Weights of a small sound classifier.
Training: muon at rate 0.0029, 24800 steps, batches of 256, held-out accuracy 98%.
Rows from block 2 of a small sound classifier, named by matrix and row number. Rows with one number belong to one neuron. Each number is 500 + 50 x the weight over its row's rms, rounded and kept within 0 to 999. All counts start at 0. Numbers have three digits each.
After each neuron's rows are labels from the 100 clips, of 14848, where the neuron reaches its highest value: "strongest on" is what is common among them; "loudest band" is the band of the loudest frequency at the time of the peak. Only what is clearly more common there than usual is listed. The data: single notes of 20 synthesised instruments. In brackets: how many of the 100, against the usual share in percent.
# fc1: MLP up (model.blocks.2.mlp.fc1.weight, 640x160), inputs 0-159
# fc2: MLP down (model.blocks.2.mlp.fc2.weight, 160x640, transposed), outputs 0-159

fc1.218:511535437472535559501530536560549519549570537439568556501482475493477449431453565471501564450553455488505479502507546401527443401511553491502434541553412524504446497382478490527474511493371481524537521457505524501575469563452500501492572505523588453514559515479404537484487560555496523512488448457582455506500518399374497524506564424539475497528491485416514510536496533506508487431498572527466546600500466460484495515573437495536389540418568565532361507491628605503578431434474500
fc2.218:558435495474526463620504488416447478514510573452591496484485531530555495554482469481544399386502446494596515592516473466581469489506441556473469482435515534510545546499496375552388549483451518586518539423495469498531475514562514522491400580519517484504538419520542508514508499547505445480529473476508416488421487583520581487411495504546570478573539405464450540589518521572509472483497570533544446489395506509527447481508553478472482469377498508514510506633432451460502517569457600
strongest on: sine tone (80 vs 5.3); octave 6 (52 vs 13.3)
loudest band: 1000 to 2000 Hz (45 vs 9.9)

fc1.402:506398443467516523508534478517596523502506544542459529500489496356472474483558466491527576581510421530453460478469502488471392475481573511491406543537474505508535516462490502579486522508500540459578391516540464458602569514509405464559581477505514483506521560483494506537602496565436506517514402503552561470436588427570537501547574515529524517509564520391471516618483604515508450543485556426474479548472401457524489475516411372470578558557529445525525483570573541491477560499523493
fc2.402:477520495469524464476510535517511573410495494499545543471577536435550536470506511421528534497554474444558575520511460511463434474545531486534583528432483531468481462528436446460490570501525431384533468546546470479548414525483509430522453531525445597381498467564471544474560475430548417475402463537463480536527509524539550438428474503534493564594456455499491539554500461450492456582496700514588435470510518582532556523423546517502594501391532554552569515549593531531496536456444483
strongest on: decaying tone (68 vs 39.7); vibraphone-like (29 vs 5)
loudest band: 500 to 1000 Hz (37 vs 14.2)

fc1.438:476541541475559511508505507593596520441486520516525516565495380535554565451522521472473512404492477560496575415462462536472398572544409443507470549400493523472477557489443481491512463463599471553487419479446592443588472456530505499469479462435453439467590493530497512513508559390523478429604632506486473524601458447551518504504491513534402494485439509494506504491516441416548429520453563491526461634478483449475532550563476498529588558497517569523546484498484492475538513534377526
fc2.438:571615579548572475616562516432447528454480407542548560574554487591581509530446534413487475472493540469496469407443499509456627477543514521587429485453466535484434543442533465582599521465581490476520521504445503502541471521443441450450512486506508527505455537499537586472366460508553452553447484574476551526507561467474529455459513490471532575550508541563436472467513394532526532392567499541447502410460488466514466491503489521435565496538540493434591581448535457442491504467499472
strongest on: D (54 vs 8.8); octave 3 (50 vs 21.3); note: D3 (33 vs 1.6)
loudest band: 1000 to 2000 Hz (28 vs 9.9)

fc1.628:470499479488477538504566578485580535557512463539484481462499510526473380508515526431536482512561508537612423526435507526591464480549476458473509536437444493556418480505522489428503494481514567595455449458546486453533417480548540451535663474447515558479498538481496482417482477468447492513593539485526474529615468500528537552521462520450547541515473483496488479488663458400448429521496477624457522486461515514437560441522518451436451490490633422557512579561616471558553478483497484
fc2.628:487588502592530490508509605447499376431491514591608497557500484486440513531454428517512521529499429469483521529503497559694503430453488599515500497534573500522472452520511545555478529622578449519531547476488474486514518478544504564530531512484471442515537505426498591579451501573534520548456619577457573483423503540471450513455496494553528529544487470446568596516413488510462443454462574443499547440424466507575539491529487534469500487469610540416505542521554514500529473410490534
strongest on: square lead (51 vs 5.1); D (38 vs 8.8)
loudest band: 250 to 500 Hz (36 vs 14)

fc1.95:543496485548364478436448495429458482518493507522479577486482538538459518480450456551518523526505662464582463503447480468499438511440530588521495412477450561498528514503440431482553555492489495560529443527485498524601457542443495458506490493514577472458583584487464506417565438549526464580638508513460537521462523557504516541387510463496408461508559437505486453524516512545496457481382410543470558555537386490445574619587427523516498479487482493532481619503534478498569541491494502
fc2.95:491452524470510506534488514506564471469483463409572561526518451535451521566542467432497366389479471382391538487563489462491577540492572420532475407473430470519494465497531576513469513521517502517451600551489462483554568418426516473543512479557521488577530444514570434424537509520580492478515561564495496545481516590580513540510563473540474479590444472483477611589532559461474468561633444475464596436506567477535466461509512474573551489501437488448495453411492473510510494484533598
strongest on: reverberation (100 vs 34.8); text has "room" (100 vs 34.8); text has "reverberant" (100 vs 34.8); sine tone (40 vs 5.3)
loudest band: 500 to 1000 Hz (34 vs 14.2)

fc1.320:520544538469538479413491461554501518456496538518576481460542519537582470467499556548584561464465459520436512360604486534456589491532490494481542404443517523501509446444566503403476571473464491488492596557467473461538475518496484505622520557540499492485537503482553459639511560512561476551554588457437503449475476550515447520506507421478521563527519550599440488495594472449465521498483502448479425625453470501516416527520445494368526436498417558449515421519500456569595458482517441
fc2.320:521474529540459400533502467463509465566571570421575423385574471577536494502507524521472457474484480543557565577541493441570506475547564488597449533599390485457507538486500454536430462426469506540528431479474520480469530488514462583555430498529580512498600530506421573608516493499489492491546506498452470556476488500498611459506522621462502457550535555531456567503401531482585451431514409492583510432385566510549489540485442426477525506469521466469532496521556410524507496471440438
strongest on: sine tone (35 vs 5.3); clipping (31 vs 7.5); text has "clipped" (31 vs 7.5)
loudest band: 250 to 500 Hz (42 vs 14)

fc1.552:532515516538527554573509483547542511429607498554505431453478497466585470485404460539612465545458518521449456492450531481448516430426477484528499544466488455436405475428374545467519503489495544499469501454552535497498527523594419532488521471490597555498584453506491551594561413564479498480451496484481511576539644426500403392467544452478513564512505470506531493554514505487535470441571464583445529568501527487511486578447522500471472408462549448508400530532534570413514562494524382
fc2.552:427578417471528573548497442408627577477477528526469470506492511578573531599517460466480406589506548490470387566502510487436510453525512412456457568528509539491427454494477444515458498563541572556392536470544568460526552520549534401568518416536507491458458466556559505424471413520570527434498494501544529411438555464475524440556495409563586450557424546551510479612487543522524636567466541472499496494483445515467430495494505461528540500526502511442486477510506535482551478505475525
strongest on: octave 5 (66 vs 24.1); flute-like (60 vs 4.9); vibrato (26 vs 5.8)
loudest band: 500 to 1000 Hz (58 vs 14.2); 1000 to 2000 Hz (34 vs 9.9)

fc1.56:516466517461561532531538542544491507583450513592424512452515442500550533507502402515519490522455457513490564545500506447391488564512499504471473496493371480572475458497489443537465461580454511479507476478490493505463511467544522527524578462484460467504507534556599572447431432410411521513539542490484478418507534462587476523481444560490470491495461452444466547554521476581514434441486556567653526438520428538429466464598503549447532444390531459540466478407464615431539411447372509
fc2.56:450458457526459543564533513533469464529419503506497578571508484508508389486449523584540436468409491494484510552495546484448501496566564519541461500476541478581535497531485483552435526390424460493531450462513524495435469494605471514498528549468500566463472420549481479479467415510569396438436422547527419532485540569597543479509509500481536636472517558512620584574413512516521485532439483415629541508422570491510524577556532504530592529467507562540480492548541593438487500564482449
strongest on: octave 6 (43 vs 13.3); clarinet-like (37 vs 5.2); F (28 vs 8.2)
loudest band: 1000 to 2000 Hz (45 vs 9.9)

fc1.451:486448472566502503516561426561547478538511412564589513522523542478457536490486507500577518461488499443445426435479578400511520491501444534469507425534539499508517569596505445595430525503558538481520466473437421486524458452601418455535413571574516588424459514391448488533549459474543541484480524578494539510528543458557550426538536466537522532473415494529497475461530548521546493546528452511450525488551475580558455436482521537584496511506678480504620524502382455460437513516440557
fc2.451:524529380483505567578490451518458548477485459462556497535584541449634463471490435546513489518490471464543512635583567511495508537485545582407525421500533426515485461514560423484519550535439537521419568448637526479466583456508579522463382456497425485516527451503543510508511395445514494461573490497437509486495449516471553484508516448452577475539515590453459519437515464464534547514508438477524542624558520522601435496387591522452490511457509495477526456507453475436493497502547573
strongest on: octave 5 (76 vs 24.1); slow attack (47 vs 16); saw pad (32 vs 4.8)
loudest band: 500 to 1000 Hz (47 vs 14.2)

fc1.168:454427504436483417427564569434505495480463532445552469538544539484484504565448463476582516481529440448496478486530529467479595443483378438441361514478505533496448650489553466507489558410444445387508555449428410415485468558544420582545545539410455478498469601520480517465538503433506515494414519511465468422519608512502446570513494521522492408492555462491503503528507548464539452525506520543480516525543539501497513438526405499482428461468519532555518591536565481578540542525509422
fc2.168:477584513508494563473566513495540426560573601473521524505521511560458553507553467548478544558565445519515429441423513527531479448518524493430672496467516569486424609389470435561511480461500496440425537489503500428404553450501527525524511424449528562503443579448572518477525461513475497482550585542631569405537452484381547470490426473495512523409458474542482488523566476461436515470549512545479568585519528455458495423490499518480594541452509476416482516423526485528466464533507482
strongest on: flute-like (47 vs 4.9); A (36 vs 7.8); pitch class: G# (26 vs 8.2)
loudest band: 1000 to 2000 Hz (27 vs 9.9)

fc1.458:512576460476480427476511551569469407523518604461376473447492444516493475476435480487499525506534490540453401516491482462507491509492586538489397459431504628485490315523525406524541449375495407466511505485609487439537460484508516514393422492455475509479499499487537493451377576528464523506537540381487501467539476481541551495466557550531456399541508482450525491507495489427443565504511483527520510572483540535592551446489521488553461484452543425481580518530519562465497473436460527
fc2.458:510474486446498555673503566461484450539547454502409477510538429560548459535420549540413541503556538473537520466625484514547487504423561556478546476581484537542471467516531492435485485587508431483490511507455434477515505472590474528470476533419490481424542546448572514548457583472551432583480469564451498550407519466535414548534589484533534586463463527536419537455549457597573428538545488458519521503432467499566555482458504506523456520492437561494602429532425533533512456514396461
strongest on: decaying tone (91 vs 39.7); vibraphone-like (52 vs 5); G (46 vs 8.4)
loudest band: 500 to 1000 Hz (43 vs 14.2)

fc1.535:533569475543558514531481515467468523465539456542562459543496505544492455554441429458451444374538502483511481386578541522394580513521444524410421419481500533545418455497449557459521526474494498471451498499530540449431538450525583487599395504502543480404482483478456456570510605465417501536539538574505423519482453502465521420519518537471485552464494524523518435488490422464408460537577516466502457518589489433434479534579499541461440517516428532530551431480341457481485474389512461
fc2.535:463465615544617443455543531506576552497473448517591443491592380501638555566560546445585565493552552445516557432539566520491409469460403465481547466573478514569522433481475459524603544499537399524523516498485567521502483502538635472482495489532528512446488519474511491529506506523474475506445524527474445432534436507497561466465532548476487542539477528477476559537526547443494494473514466493510429478386510528549501538497561560437476457584593515485520530604472515548490523516355530
strongest on: decaying tone (87 vs 39.7); plucked string-like (51 vs 5.1); clipping (26 vs 7.5)
loudest band: 250 to 500 Hz (32 vs 14)

fc1.426:543364586456539465451533514523534500482489517499491493506444481489503507488486507523512589532541488571478511487523540499581592412545466515513423456509460497522426473479568458467616572518495514526508530502526428406566438577503489528438492487482460558499516471486622531483511525437530543556580487528544502483506513403583571511539558477475476529507436486476355537456494516518498430522505406531524518483543546415539521539260495595509547545424530515500442411480538510511493444535433491
fc2.426:534405529483525522469558489443424469495519596559465521514546529498533528483505493530536520551515507480530531477528577525500526432539504495547623598451514410625536606483502582502561554480511529430582468534500522621472534565530609473507532512494516486530524515444608432511476475495518480480417443481562574519484441487464556455517490552488508455556499497497539573483517485358462444414514617505531478456575472473537463543530439545492468470452445510430535477529378617415553489529482583
strongest on: decaying tone (83 vs 39.7); vibraphone-like (48 vs 5); electric piano-like (30 vs 5.1)
loudest band: 500 to 1000 Hz (53 vs 14.2); 250 to 500 Hz (37 vs 14)

fc1.48:484526511491548587336482488490499508521454455471434525597532511550369574433506322488519501535511520517543486477471442563569535486438519496559542482515561576583433521584528537470465515500475584561469471511592465517523527528484444443551496519616569638476468483566535503485514515490475524496456553496470570556531513498583468348515521511433591594518511522542470505468518444467440503495497496544474505553445520509483538529575496476439466488539609484460511531466505491526544498493597456
fc2.48:374514618435466424446512496488422449494512436533513414486475514558324504528497577467489469492503489532521546507459435550467470498606439480567464476402446541497526553490449527578412467460507452489433500512554560412496516447439508600452484555509532374519498456553501539504551441517564602522495519523520599520430530414421499400518484504574582423514437505565534528537447491455506475513522463488562477504488552464521427463459576475470417480527541535442507543517467506526564481482498506
strongest on: square lead (59 vs 5.1); note: F#3 (37 vs 2.1); note: C#4 (31 vs 2)
loudest band: 250 to 500 Hz (39 vs 14)

fc1.228:534519522470517512597464584594519469477490472540466451520547457476573531571476464493463516468445566482431487546480615499478522498515442420345502464347572508448518548424534441525484487476492533434541542500527524377470551582520506527540462488555434523506489472513458514566504574518473432490413565483425520570435546511434418553496615483556557404499555517629507503500464451549544490465504512530525559527442484459538525508483498523526459447452504548619413504502491459505485470400545533
fc2.228:438500446492532550453451476517495558421501489477471516544458513557511521472590453524581548424516450497559519523433539471467481521534443477477468513531510578476541628555359595547451520443526498474563524514571560437471483418484479574535474495550593538466479415498569491437500443577446492441448573473439439398587428483617400480511542514495446518569526440524482507600505471448422471500482510515520522524513481469523411455614547498392502517510444434533457541451539499491557488400497505
strongest on: square lead (58 vs 5.1); A# (48 vs 8.1)
loudest band: 250 to 500 Hz (45 vs 14)

fc1.323:531497556377518426426563565494540608513523548505506461480538479503548419567536504474459513507490484468521633557506557521523529491527526409468481512547536463462601503399444450549495435448390528514490578573466540524506480484472559484528530436534458454439469479524504462518508556506541468510478506485391431575587573508490389425547573482490402582538506500465478539455593508528522452589504524409513459503534499658513480483538491506544553489467451590552483578455513443559535526530545543
fc2.323:482511518496447535511492538523588526523463511489469521494479520535463437523354496478597501461507508427483468515437506585465540572434514526440644391560486565523544529485544514470474452589481509452537517469462410488448523453520494500520472574459544519506561502514552428594590481487505485515622471505524551538493529560463471518495537457552552478530507542521537431570433469487580421520495501524439537440406601419449528622402503533545522531479499455579490475554554433559505416548491372
strongest on: sine tone (43 vs 5.3); D# (30 vs 7.8)
loudest band: 250 to 500 Hz (47 vs 14)

fc1.111:496517527426528482541491424472455508583555501494482496483475544552600594456539527506553471491449472518511516561589447504456550499428427501466491451452552393486553500429530499515516505372460570535507448563471613459478417498558531488499396555591571375478454493471449486513514505469500493534489472537455567553479485592467576401407547478380552502498529513606486540459582503513546507507480536549448470605491528459377561501430450517510535466496549450523503414455492532468458464440533537
fc2.111:525465398492462560504535506577604548500487531473426436499585482549560503476551526419363543530442569545508512481506425511556489454523510536534423532597445463545505492563591564593600551569503506499499510546546494505437498439562420442485440501476563474515496511580522505483512480594504571559505451556479522462506506489447463404609535555541493458526450551456471501501389494428572548415547558481519506443417547575486493585486502507481490542469544451444472443452510501528372464562464512
strongest on: square lead (52 vs 5.1); B (32 vs 8.1)
loudest band: 250 to 500 Hz (40 vs 14)

fc1.444:546514547493493536453479476543539470551539576480499479526435483526462515517455532525340555516511488502583460528511515527543527548488529475574449523414471490530476584467563529493482537488428547429543506534526458611584500508527540484514545502559631519569468520512470524483427531400497532526486472412501603530482499532530455418586564583524464437424590472499561468525520493524450391436479538438440429465502436487556559509547496536488422554574505413547445513495488487432488393578357512
fc2.444:496493494547546460441549559507428395580471527466498390468539457512482457521570444589541467438443487536560486445582440546473494535539449457436518485463536546399514522565530439576503641479497435416520465505497444480530501463449572554433535557507515536482475501587553449571509484432491537464538554519489570519531542465524562635538567560511421552467420577564592536505467488477536431512601555449487449486555575503459510525562478484383456438479507492500502495486522534486526473453601454
strongest on: square lead (41 vs 5.1); note: D#4 (36 vs 2.1); octave 1 (31 vs 1.8)
loudest band: 250 to 500 Hz (38 vs 14)

fc1.280:481477482508502469571422530540557487515477432526532464544366484495501558526558518511524458550545484509561490601466502525627490468464494513470440566438552487373488430477585516494516444503445514511488500475478526534461485542547375456419463515477504351434486533535442475441477553520527542495495483497449492477506466553514366441404500551450536429512523505509433505479564510601464435513514479466478554570599486490539395501486366580437556431481560421487412506566471536497502496452541488
fc2.280:467391504507554470466517505543540429470488490490582616533467523507623529532642407480500511438514466529439462487442488458498442466490538473417498450479510465472508526495499597522384461528425539528676491548534466522453437554541501497488506485548549482532491464466485510608432461525550425485552498469486576440471490457549433601468524531495461506507446506374429592415553524448465466493514505450472532526494571555467517463570476529481508454442456521425491554582534574433546516488558456
strongest on: octave 5 (77 vs 24.1); slow attack (56 vs 16); string section-like (43 vs 4.9)
loudest band: 500 to 1000 Hz (63 vs 14.2); 1000 to 2000 Hz (29 vs 9.9)

fc1.203:638523466500493498492532555506491424547554541598540499429553453489501509452512484506513505558500491524490487515455513499514459554545467567498502528541569517532475563444439476476513462526533428418531506532484552493569500565397441362522417521486649566418469503516513530509477612458495494543495416458531528560521487526457450510501545553614488533458464511568472423563481483543507562393538467449533524541480444547451471539485481475507592504464563469569489462522508507557489424541285473
fc2.203:452602410444596546507551519491446424542475418524470454536408426480500455607521441459560465464521507447538482546447531470549582443484472428496500448437518538413527595461597508565572471472518530435564553509515463484481461514549611579518468513502539504482416435503540538542525457572402479466490568494520533516529434457428537504477485492606524477560521505477528529585499473456520510566504487520513520422440489397530512491505483580386632451441523517571476531548453489508498497430591477
strongest on: clarinet-like (66 vs 5.2); D# (45 vs 7.8)
loudest band: 500 to 1000 Hz (38 vs 14.2); 1000 to 2000 Hz (36 vs 9.9)

fc1.69:428621469557593438553423418560494570610480440552522520501412483562598549525523428515532487481504406490436514496463497451480477548428513581481424413519507533627497492532573457459508488433450509473491464441563539566483478464518507481617502413642432543532488501571516510484354548490493550506480455483499505519551490469502455463458376483427452485531522477520465508467431461558539487534481455472476519511454478532464442505558427510545499484448547527555479588426462513523495477470483426
fc2.69:461536544433558469558453492498515574572482405478483549468571540477564459484458557483536463419471602536523450492476565501552452434463447442574523452546547509465492474478444454442498557589494531386557527474527559432470531357487444499540555483451435463514525468561448514493409429562518511505484468507456459590439513522617503431481467571529612513476454547580481494595467501388526470468464426517510468438475526524489436496511497552549412505433529526548419473559558538611529517472485455
strongest on: octave 5 (58 vs 24.1); D# (31 vs 7.8); D (29 vs 8.8)
loudest band: 500 to 1000 Hz (55 vs 14.2)

fc1.601:482470497488426505539354503463473487478545498447520472496498444484431586526471522515518467550479571568529592476431519565466439472499516441463533537502451519462521468564481432486491487445431540415540639478493527546482558504658528455443494446515500485460498486486594473469547508439501489504539507433491401593488536479456561353519521521497500348475476531527436519480370426501494494507447484422440470528575492527414392522545423542572532456497504499548510466458588483510504554526518529
fc2.601:490529523584479533553474462573592502397464483466594402518519474456509445538593454499470493551515619562463475582486465571459470483517507524552475515541461546500491502465506438506539551583534579452454393504520553448515481523421463479535511475479495550521513407580435488517542480534535454529510546438464395400402558484522499423511516417460473594580428485478460535489581422460563526457504404479498469583416520441522464514467594538495528501432491591443564533473466492529583551493516564
strongest on: octave 6 (65 vs 13.3); oboe-like (43 vs 5); F (28 vs 8.2)
loudest band: 1000 to 2000 Hz (67 vs 9.9)

fc1.34:558480583473371440469452476512446456477538497450417466473527558594479454497461523480555584582578500569398507508566469558537461464433494512473552559476553509485409466552552482452494457529496550461485536439427559570494459529556416494526520474471559416499586406494479513602453535521578567541607516543548498603514512571539535538417546518438488506458524487564638583507549541560493505444514530503488549493502511533448550497507447564465442472522516524569455456428544418449469440505545540
fc2.34:501469489521502519450542567481558494528577575398515433464456425539490545528532444440564519509570557437552554564512527509439521481498486515547373479509461405482445588433532485506588511421514421431390448433530481368471513524548621538544484473561454502496479433551484465528438462547485528545527506521514474438534476479485451566676485503560514474441390575511489454447498510394573429558514496538566504543460534508500518514545553469472452498466536442455464440548469488510516509560514561
strongest on: sine tone (43 vs 5.3); octave 6 (41 vs 13.3)
loudest band: 1000 to 2000 Hz (42 vs 9.9)

fc1.600:491580523482585548525528523593467447499532532579471399506649391505491473479444501647464473496297500448499451413473458490493508507489425520510492538554589506478476520516503528448451511521513532517476445444524499539486394445447525529536520544486518499469538435573528515609530519497505566551585535478550456588515484538501447520491586454472483459400342627506502531538478438506548444534481433468513431501504486482556519482524509593448522538501530538513495473510505493507485526521520509
fc2.600:487431460497445536521597575436552479554522417507557537500432574611541521469594403555495542501425521475475535513473505444453490504630575413568567488485469457468580493465503486566468589568537483485479538503551438489556517536522472603473540474476540538460563514500440466477550534473531507626392518444482439407538534501416582625536501481479558510484542518537470490434504448506542474581512459501538466500459510530498579554452525427502542472530524477454526353478485452453471496497473583
strongest on: reverberation (93 vs 34.8); text has "room" (93 vs 34.8); text has "reverberant" (93 vs 34.8); octave 5 (61 vs 24.1)
loudest band: 500 to 1000 Hz (51 vs 14.2)

fc1.341:518512502478489565396573493529490524508518567382633490449541466476440440506382467494662484410496476473620382465569492442362553504502462448427553440455485490502512521473522503534566482532488537426493500565567518478519512483524403534569543536586440504533465526432478497409459493529527510469477444469541419481448518544511485470496510455436490544511526504480514466523432451462587565476502469504582488482473459487508414508533534439475448629449466532528490489437474422531538576514492516
fc2.341:545511523534523536412547498590489577518502488478504606463407526469530560580488498431565520560520473524631461470525488553452495483473510557406457468446467384462399485489505531489490525491479441527614493383482491429421526524508463471590502502556473543479573537440535461533603522536425553601414582481414557452468526500524489562550551544492520475460479455516497565502440437550584515430536425472456487531498513518510517415483580448415471543505556523512533482471493427545466431553444424
strongest on: decaying tone (99 vs 39.7); bell-like (91 vs 4.9); A (43 vs 7.8)
loudest band: 250 to 500 Hz (37 vs 14)

fc1.549:469541549409448500492505502542572510481558483495487535527500553380532479460513470468499528570491418518454482450530547415514485231487529535477509488509486526500473485533505515488470525483485489500627479493493425478452558554469482524453516522520503449502670613473544599499479454469537624507560525524502488538499542482506445492651436481541533482578452544448572527529510480512526398544500472469552455484470408489501481504428469483484453554457455451454488473453525484490476484586536487
fc2.549:536452521526397524474514536417520497590575485451467504524521541474568517475511571568506510535463473432517566559477601490439413497472467460547530554470491504531476540469461607417555494534517532425519402499510497600529497560445575468543462524510438480383562514515565531498489541614469545551504449538487452511529460427488523434485521525566505511453568520520507505492483460471544493552570624509466467463555439521541442615519343503540510460449432592506494469444434539385466514417504560
strongest on: decaying tone (93 vs 39.7); vibraphone-like (80 vs 5); octave 6 (54 vs 13.3)
loudest band: 1000 to 2000 Hz (53 vs 9.9)

fc1.439:472380557529466510574527431546444561543502530568537516545424404469498488503586444517524455430512515469543530465477556406550537413513445640434438530566508540469550570484552420526489534483607529523496490523548564460529617435502530450487559526583494540510549452458490517492572523491549580532501542521582540503525525540488501462500508432469489516490563429539451540523556555521384528417617541430574476564515499529504447464488462530437470513457542493505553567477513473569566574517607455
fc2.439:486427470515543458516588467501512524487519512526483544531534439557528468431503508438466524525478432463487459536592438382476446641564580507455500513474434491467544397456577536477498446498489505570535575524533452490466377454413415512410416501518535455495534503464530501403600467536445584492534504561531484479483502509468470531554431468487461507491472379459477456542454540569471511498432653501489439528502508436497456435452503444465547482529582492587604572509494469557532521430459475
strongest on: octave 5 (53 vs 24.1); oboe-like (40 vs 5); C# (28 vs 8.1)
loudest band: 500 to 1000 Hz (32 vs 14.2); 1000 to 2000 Hz (28 vs 9.9)

fc1.2:529483514523493494410506446612550530526527432425531448596568507498458588529472512501549489572464541554576559556535543459460479488501558589444520541586496603492511554565512566451485513519508539599527461450445560482506495488482463520476412431590505552395542516493486472475524569459492518470583445506433525492512452580457546477502473448516456383508500459471454477496509522488468516542532491404419537678567523510486472501462574485474478480552486501459471493489626406530386474554471575
fc2.2:414491445505543492534476501461443517456505511503467471412477606435446506459464485498507488570528422492484491487617556543552530531458544444474458475456486464458447547492507475453562516542604527569356478467449473429519469548455562508394494507543491588452437492554528577474469516539484424431404497445470467563521536457399599415455432451559505548517437484512461449574487499492473557563449460555601440398466533464471483561427468576474488441599547474545469502481514531430464525453532432
strongest on: octave 5 (66 vs 24.1); saw pad (60 vs 4.8); slow attack (60 vs 16)
loudest band: 500 to 1000 Hz (54 vs 14.2); 1000 to 2000 Hz (28 vs 9.9)

fc1.273:523473519465388513419490526504443493437518518464429521559528534551479560460474520566404554509594601560467458601518494442590446454473557549586596530604494475478519457532473526542457543479522505459569490506540519528512530489487460385513498451508525481520549511482450479433529518619490540417519418436488480552534532409470493498430434463494514490508533503449531402464474561458495476437411510540477554554524456385509474538471569543487438606585487459487492496460517565445362555528452425
fc2.273:550485580460481532440533615458539539548467542486549499427548527553473423500453508651542530509583441512514510461568519445558509486532420486543466434472475474504427599417495525523532546479533496441413537547550475548518490457497468550543438558506483581435582487524562507523557433607546456536457468435537505522492459563536598519509507570516498488496465516549542525538534464507474462526594513593567484470486570524506550453485507479455495419556471585492477414534538516466311564436564541
strongest on: sine tone (28 vs 5.3)
loudest band: 4000 to 8000 Hz (39 vs 6.8)

fc1.108:504531510504494531429483490561559574518510522467534480575438417440477498490465527552496450493561450508502441519516541534424530517487364526500484530372450499556364471510510494459498552549445564604544517491551494449516474438593500522412522465463538449489493557500516477485506550484431498446561514484505561638617541483550640501536411509554448412516469504473484449499547535365476485447560489579514482535448511469523538495534534552569475582497612465509518513461565457499479460447557409
fc2.108:388548490523517477519514503439420484373591455568505496485440433477450514476482498425531487423470457441539477447432512496604520501505517556492475514539516587459533603478490566634474458464414490493461549528536558534556543494463555575418532510606556440462455558455545531599474435581559552513502584583529503469463513446519421452481466508453452594587486528503552546473497468532512435504481501530534491489464568527484555506492497550459517483596463425394545558405531532473512518426504570
strongest on: D (47 vs 8.8); C# (45 vs 8.1); note: C#3 (31 vs 1.4); note: D3 (29 vs 1.6)
loudest band: 250 to 500 Hz (35 vs 14)

fc1.367:507536527597577483460474467593525606552421520476610529469551526531400469541547427441487416616530499490452531663501554486425467614550483478436495471482533515481546475565551563478506563492460536507499555500541540579479582453495521496434509461615504523508510467456542458506447528525550499488482475491428606469482511540496451550466459506437475499448510534456455518530560551473470476411526463498472483451506498498455394492545568542453442600521532468496485497535407470366569488441547453
fc2.367:444494457529402519588480563400406534632497408438513521507522527508453453507482421500539567545475530490482435437550494506530500406554465425546512548505555512566512547498422504526485497529560490510369556469561471477447481436479502500457514467462478556496504486511453490483539402421449480475484504437384524642519464385464558525451438436507481486453461519458429535555472516497422467507455480497476479421449549599523447461505452507528513483557514454523459480408394483383577527486456520
strongest on: D (33 vs 8.8); bass guitar-like (25 vs 4.9)
loudest band: 1000 to 2000 Hz (26 vs 9.9)

fc1.566:436456509503546530516466555469524458526489514534539470509364467489508490546495512484537522577484469560523487473454568543550511481478461518492518540452602507377488496424463607570495510561401451496516587485454496541493480541622516508380472491451621340424516523591532493547505449468501469533522531443517423564522467499453442437472478432555497437464561517592537490463498540561392480479515502575493518488546490486545433502501378544499590424462547483542501568544478552555477502496564429
fc2.566:428525557527490461415536538451505485591524578461592480530422508504554501511492515473474651480478446453448527495519589454508503576378573400426433466391426490497466490537529589503438532430451440568483599460481549489459558421413564569405423461507523490407503525455514479465500431494452445528455457551493562488428485507558463628510485474489499568502435528518527478366544517467485429515529529464501466456513521507500532513551486476502526459437503541446492504531470545500401535479540521
strongest on: flute-like (91 vs 4.9); octave 6 (62 vs 13.3); vibrato (36 vs 5.8)
loudest band: 1000 to 2000 Hz (63 vs 9.9)

fc1.129:454544553451443493473467514535550509489426454524503537514518508546567565506477519483523462530498539479439620563562546438505516530459459432542468471446434474476493470465563543501533467451523501576426509534455457483583540507507539429544495432532488414453512447530593524700492534479482517471457543560458544471540533479568479431540571438516439500507481504494498647427495513480415358496488486471493595501469575457638447539517374445469535483468520456471458468479538508501592462494537569
fc2.129:448468540500465556514481527565549458559605476484461496542590553559464409457414519437460519449526570457481514436438502542548461543542444595484461563453522536402531431417523574477512452375503520512541597544540527476479434532486497476511517502462495480433464474463507443618532409494516512507543649477592452570427493486491542457507454542455478546510506423614424427612438522549520545498461528486470490558502506485499514540587439458466534486464557483545549466545561434433478571493490469
strongest on: sine tone (45 vs 5.3)
loudest band: 250 to 500 Hz (40 vs 14)

fc1.295:550466517519512580482553457599477555522550609472496437435497441470468489506523526488519497550542476518509405492478528550469523426579417459467468498485551518499486498479389427463481445629475565577534474410474542563503442567508464494507592441430437517464499494508533474514462649525453529495400502495591467611550479488520547384523492585584451572500440517506487508448496514413534479502507538628565493499443591501478449488547403491494505545567545426537527541536511552532448509507560503
fc2.295:427518508528514574500536468503480600597470574491477523446507513589489480503600382448523383465499486504494495483434502508523494453500520575520552506467510529490517528467547502661450426578516541342482516431540442476550523533441492522517551519524515472479467493526528482509534408516575535479503580628577471547499472490530506375535427474522455507554509460512484443516580452498562462585495503492592437485516449556505571491530456545598540470475451555461614533499509429486552473507594509
strongest on: D (87 vs 8.8); clarinet-like (65 vs 5.2); note: D6 (30 vs 1.8)
loudest band: 1000 to 2000 Hz (38 vs 9.9)